From a checkpoint of a small masked spectrogram model: encoder arch vit, encoder norm layernorm.
Rows from block 6 of the encoder of a small masked spectrogram model, named by matrix and row number. Rows with one number belong to one neuron. Each number is 128 + 24 x the weight over its row's rms, rounded and kept within 0 to 255. All counts start at 0.
After each neuron's rows are labels from the 100 clips, of 14976, where the neuron reaches its highest value: "lies over" is the class under the peak. Only what is clearly more common there than usual is listed. The data: songs of 200 made-up bird species, synthesised, often over outdoor noise. In brackets: how many of the 100.
# fc1: MLP up (encoder.blocks.6.mlp.fc1.weight, 1152x384), inputs 288-383
# fc2: MLP down (encoder.blocks.6.mlp.fc2.weight, 384x1152, transposed), outputs 288-383

fc1.287 [104 123  95 109 143 118  83 159 109 149 147 121 119 102 117 108 128 135 119 114  87 160 113  77 139 129 118 151 108 109  59 104  76 161 131 106 135 158 131 139 161 151 123 184 129 123  98 110 100  82 117 110 129 110 120 140 128 124 143 149  84 118 166 104 114 140 109 116 103 143 132 138 163 100 112 120 116 112 183 130 111 120 142 151 166 108 156 134 171 147 157 112 114 115 142  78]
fc2.287 [121  95 146  97 118 102 117 121 103 114 148 142 141 114 172 139 159  70 120 112 137 125  96 124 148 120 127 110 167 150 154 123 127 160  85 142 108 144 149 146 115  91  87  87 118 162 139 119 155 130 100 142 158 101  73 140  80 109  98 134 107 128 166  64 153 137 145  87 129 154 115 172  89 161 150 154 173 105 129 102 143 102 157 134 154 100 169 101 123 154 137 133 103 113 122 158]
lies over: steady whistle (47); buzz (35)

fc1.646 [132 133 123 160 145 102  93  79 128 105 121 167 110 104 171 190 119 139 113 103 160 119 100 170 167 132 160 144 132 157 135 126 136 144 122 154 157 103 133 147 118 142 139 133 109 104 117 150  89 119 140 106 109 109 129 125 129 128 108 136 146  73 120 127 136 105 149 139  95 104 117 100 127 200 170 162 115 119 100  68  98 145 175 141 159 128  88  69 131 138 121 159 143 134 126 116]
fc2.646 [127 143 146 136 106 100 189 127 117 153 153 125  73 153 118 121 124 169 121 134 124 126 153 123  61 122  96 168  97  89  89 121 175 117 110 143 122  97  85 126 123 151 155 127 174 146 126  99 115 121 130  92 118 132 136 132 147 161 116 111 160  98 158 140 168 141 132 128 153 118 138 136 128 134 124 107 133 162 154 168 193 114 124 121 173 121 121 140 119 124 119 133 151 134 125 100]
lies over: steady whistle (34)

fc1.744 [163 141  93 172 137 135  98 127 103 118 140  94 132 125 128 136 184 117 107 131 140 149 109 111 145 130 114 139  99 122  95  89 111 121 127 121 126 116 164 152 159 146 118 108 128 124 168 129 145 136  98 126 160  92 106 170 131 131 133 133 144 169 107 111 151 129 156 128 136 146  99 102 160 154 120 116 128 121 138 147  88 130  86 127 108 111 137 125 117 113 132  96 107 162 104 142]
fc2.744 [102 106 133  87 140 106 153 163 142 150 131 145 164 124 114 103  99 129 149 122  79 165 174 131  78 132 171 122 146 152 181 152 115 121 153 114 125 132 114 160 133 111 117 169 151 127 124 144 156 133 136 121 104 119 119 109 115  62 105 102 103 123 135 163 140 145 116 125  89  78 123 129 133 117  84 152  94 119  77 101 155 129 163 141 119 188 150 144 146 125 134 109 127 117 147 117]
lies over: no call (78)

fc1.407 [ 84 135 154 161 130 171 115 154 129 132 104 113 120 112 127 159 114 101 168 127 134 139  93 140 167 137 165 106 150 160 116 135 125 125 138  88 137  82 111  84 106 124 117 139 116 160 100  76 146 112 143 154 139 138 121 148  95 102 126 103  91 120 168 104 142 131 135 112 160 159 129 124 184 138 143  99 160 146 124 106  97 118 100  91 102 124 190 130 119 118 137 177 128 149 124 116]
fc2.407 [105  78 147  95 135 125 149  89 119 112 108 122 118 138 146 126 160 137 109 110 107  98 143 101 121 110 113 139 130  92 121 115 103 140 142 116 153 153 130 139 115 114 120  92 144 147 144 123 122 125 123 141 150 137 178 138 175 135 131  91 120 126 107  93 112 124  84 175 105 132 102 152 102 172 141 121 106  89 171 117 112 121 151 134 110 122 115 125 122 150 125  96 128 129  83 145]
lies over: steady whistle (50)

fc1.607 [151  73 115 114  83 116 158 100 135 119 154 135 174 139 105 146 130 116 108 164 138 136  77 173 159 119  81 115 129 162 101 123 185 112 143 139 115  72 141 124 148 125 142 122 172 106 137 147 202 148 128 103 112 170 125 140 120 144 120 162 128 142 117 121 128 137 105 131 107 122 143 148 151 124  80 118 142 124 130 134 140 146 117 166 181 146 103 105 148 139 118 166 120 116 148 160]
fc2.607 [199 110 133  92 170 107 115 159 117 129 157 137 140 129 120 182 199 120 157 117 133 125 121 119 173 143 119 146 169 110 113 163 151 119 149 121 124 143 172 171 104 144  98  93 135 142 140 125 132 100 107  86 109 106 111 159 137 134 126 109 140  70  93 116 199 137 142 121 141  99 111 139 131 122 143 122 124 117 126 130 164 145 138 105 153  76 145 117  87 151 124 127 156 138 115 149]
lies over: no call (88)

fc1.49 [160 104  98  88 146 140 170 134 121  86 134 133 144 142  85  92 120 113 139 146 154 140 140 214 126 139 106 120 153 116 152 135 121 123 132 114 111 144 121 146 155 135 128  89 115 138 129  94 143 134 145  94 110 136 130 145 153 114 119 126 137 112 114 141 106 115 119 149 152 121 113 105 124 135 163 117 105 128 100 156  97 134 166 119 160 138 113 139 117 139 117 138 135 136 113 146]
fc2.49 [142 120 141 117 127 153 145 129 129 120 131 144 151 120 110 147  77 152 136 147  76 115 123  98 145 143 124 151 140  96 104 147 123  72 114 131 131 117 136 119 155 128 140 123 144 128 124 161 138 154 141 107 123 152 164 131 154  61 110 109 111 132 113 117 119 155 106  94 114  97 136 122 153 116 120 125 109  70 120 133 108 161  83 172 112 122 177 137 152 140 116 125 114 109 124 131]
lies over: no call (96)

fc1.66 [165 123 114 141 138 150 128 114 106 138 109 133 113 115 121  96 151 153 126 137 122 155 110 178 133 107 156 138 133 140 103 122 148 110 139 128 198  86 166 104 160 128 115  92  97  72 109 128 156  91 191 166  80 126 151 153 115 127 126 111 124 115 122 130 120 123 137 113 118 137 167 128 114 118 153 119 145 103  55 168 123 110  93 140 117 130 146 115 135  97  92 135 118 141 140  97]
fc2.66 [155 122 102 131 141 149 112 121 153 128 148 108 101 109 130 129  72 115 174 152 125 140 135 126 120 140 132 156 135 131  99 119 145  95  98 123  59 106 118  96 101  90 123 150 122 151 121  75 116 135 155  92 139 151 144 134 204 105 173 124 154 154 105 160 122 135 173 120 121 130 125 122 119 145 146 151 141  97 111 100 128 134 103 101 135 150 120 133 161 122 164 146 124 144 169 150]
lies over: downsweep (89)

fc1.579 [171 101 115 152 108 156 104 162 128 150 151 165  87 140  75 116  92 124 140 114 118 107 111 129 119 150 170 107 143 137 124 133 169 102 124 123 117 105 145 110 147  97 156 135 116 130 139 122 176 119 173  69 116 162 117 181 175 122 153 128 181 163 121 116 129 144  89 129 176 129 129 151 117 123 113 164 132  86 115  99 149 108 149 135 164 141 143 151 150 128 174  87 161 100 114 130]
fc2.579 [107 133 137 134 127 103  87 115 115 140  99 101 140 140 178 143 143 124 138 142 139 131 111 110 117 137 120 137 107 141 126 149  95 102 147 116  91 140 146  99 117 176 123 116 116 109 100  93 143  83 131 159 130 130 124 116 101 113 103 132 142 120  86 123 157 125 150 152  88 132 132 132 109 152 136 128 117 143 125  98 152  80 141 116 113 135 165 157 150 175  95 159 121 154 151 119]
lies over: no call (83)

fc1.193 [157 155 129 106  99 129 104 106 138 118 129 130 140 149 180 148 139 139  78 128  97 151 160 169 106 142 100 128 135 112  96  99 116 197 154 140 140 114 157 149 117  81 130 123 131 141 138 129 111  89 124 138 112 140 111  77 122 129 102 179 168 134 116 137 138 155 160 119 132 159 103 159 113 123 161 144 109 128 114 117 156 118  41 142 112 141 123 171 112 129 102 127 136 128 117  80]
fc2.193 [ 92 127 152 169 163 119 101 137 171 143 141 110  82  97  94 144 141 135 132  70 156 134  50  92 144 130 123 135 110 128 146 129 141  75 130 108  98 127 124  86 132 160 125 115 114  85  91  98 147 133 121 154 162  92 124 191 149 108 123  79 137 146 147 119 124 113 169 152 123  96 144 139 120 128 106 157 121 130 118 127 103 147 187 148 121 109 121  97 137 114 136 122 112 120 122 168]
lies over: downsweep (66)

fc1.94 [108 122 119 102 135 160 101 100 144 130 134  61 136 126 136 135 146 143 123 159 116 147 167 145 130 135 109 164 122 104 132 154 156  93  97 145 127 140 161  92  91 126 162 114 142 146 120 145 140 139 142 112 159  84  84 115 137 113 116 114  77 126  83 136 131  86 100 138 110 118 169  84 147 108 156 125 123 136 124 119 168 117 177  47  74 134 137 148 112  98 141 109 141 137 150 152]
fc2.94 [137 108 140 142  98 112 142 149  93 103 116 183 135 126 145 152 116 129 127 100 105 136 106 113 125 155 164 127 170 136 119 105  70 133 153 160 122 147  92 122 151 116 113 141 117 115 114 132 118 118 152 151 131 139 164 107  95 127 127  99 165 121 168 138 153 149 163  96 126 154 115 150  96 156 131 118 117  90 147 156 105 119  83 152 139 173 154 144 145 163 130 140 100  98 132 107]
lies over: no call (82)

fc1.656 [108 118 137 151 119 130 150  93  94 113 137 116  66 136 102 128 147 148 138 120 106 124 140 136 101 154 101 139 157 164 158 104 113  99 105 146 129 142 132 160 100 115 113 135 132 144 135 163  80 110 138 137  99 164 165 120 148 136 143 137  93 132 113 109 158 129 129 100  94 161 170 121 120 149 139 104 122 115 111 139 135 124 141 131 140 118  94 134 119 144 127 140 126 103 140  97]
fc2.656 [167 145 143 111 151 129 131 126  98 109 162 131  89 136 144 136 140 129 143 119 141 145 134 122  96 152  74 102 117 148 146 122 134 125  95  89 117 123 149 134 117 151 134  91 208 148 147 118  98 106 117 137 147 125 103 156 129 120 146 100 138 110 130 132 100 124 134 116 165 142 153  88 139  98 120 157 143 111 146 109 166 128  72 120 126 107 139  97 140  98 144 109 133 117 120 139]
lies over: downsweep (25)

fc1.649 [128 120 134 128 149 100 132 121 120 145 135 119 121  99  76 113 150 160 131 121 131 162 116 146 120 137 162 116 170 156 118 150 120 100 143 159 146 130 104 124  70 105 126 141 150 100 180 117 124 115 106 117 131 191 120 124 109 139 139 144  87 116 119 134 156 128 138 128 139 116 137 115  89 140 156 119 124 168 123 111 124 127 114 160 133 192 160 119 150 115 158 115 113 143 187 118]
fc2.649 [114 117 126 147 131 147 141 182 155 151 128 125  99  92 112 141 123 150 153 133 155 105 133 153 155 155 105 133 105 173 150 118 121 125 115 129 106 169 125 138  77 142 141 120 123 151 152 150 121 127 155 121 151 121 166 117 113 102 124 193 184 151  81 139 120 100 137 103 101  91 168  89 126  86 104  90 111 115 106 132 114 146 111 179 108 161  99 157  99 134  92 129 164 145 144 142]
lies over: steady whistle (52); buzz (28)

fc1.730 [197 112 130 109 111 140 159 143 164 148 148 155 107 153 144 105  97 138 161 141 184 141 159  97 123 136 153 170 136 139 125 145 107 124 117 123 102 177 151 151 134 155 122 111 165 113 152 150 125 156 145 119 119 136 132  88 140 106 111 133 100 117 124 134 149  93 158 129 130 101  95  73 132 150 162  92 117 123 122 136  80 110 117 128 109 129  72 135 158 155 141 120 158 146  95 128]
fc2.730 [130 120 127 120 119 130  79 150  87 105  99 122 129 121 122  93 139  74 113 134  86 134 121 111 132  87  83 149 177 111 104 115 123 101 156 101 116  89 122 134 118 115 111 105  94 188 127 144 161 106 130 170 158  97 149 192 114 175 102 123 157 124 102 139 148 169 142 149 168 162 109 113 182 139  92 117 132 150 140 153 121 142 141 139 153 116 153 125 106 153 154 116 128 128 145 158]
lies over: steady whistle (34)

fc1.550 [149  84  96 137 112 173 124 152 105 110 143 121 141 160 107  70 116 106 153  96 117 140 115 111 135  97 191 153 141 127 122  98 128  82 149 137  91 123 120  93 110 116  79 109  90  99 122 123 127 115 113 110 172 107 141  94 118 100 166 107 127 152 103  82 111 139 116 113 169 166  88 114 120 155 110 100 151 158 141 158 142 153 155 118 131 100 117 155 106 112 176 125 101  81 146 120]
fc2.550 [ 72 163 144 114 159  52 101  98 150 120  97 128 151  76 146 159 144 145 132 153 126 125 123 124 131 140  86 155 136 121 115 162 140 138 148 129 139 125 127 150 146 125 160 146 160 148 107 115 146 133 145 120 130 134 133 167 125 168 112 142 109 116 126 126 159 101 118 159  84 117 171 153 156  98 153 152 112 141 152 106 112 148 127 115 143 162 130 101 139 134  99 142 146 179  96 109]
lies over: downsweep (25)

fc1.638 [142  96 127  97 101  89 155 119 117 109 116 121 133 134 121 184 151 123 130  93  94 128 118 141 158 111 114 130 104 137 112 174 114 163 139 158 144 103 108 186 105 148 128 125 149 152 139 110 144 149 115 107 126 151 125 154 122 103 120 149 128 116 124  97 107 163  91 168 125  74 142 100 147 135 106  99  66 108 143 119 136 130 117 106 160 139 144 143 140 137 134 160 124 127 145 164]
fc2.638 [121 109 170 136 135 155 145 171 117 120 170 132 143 141 133 122 171 101 117 146 127 117 132 130 165 142 152 131 144 134 151 124 121 117 130  85  98 159 190 113 158 163 128 132 101 105  91 124 157 118 123 112 141 122 131 148 121 133 154 113 153 142 128 145 132 134 121 147 147 139  90 162 162 120 124 106  85 146 118 161 121 126 160 179  89  94 122 116  99 117  96 113 114  77  85 118]
lies over: no call (96)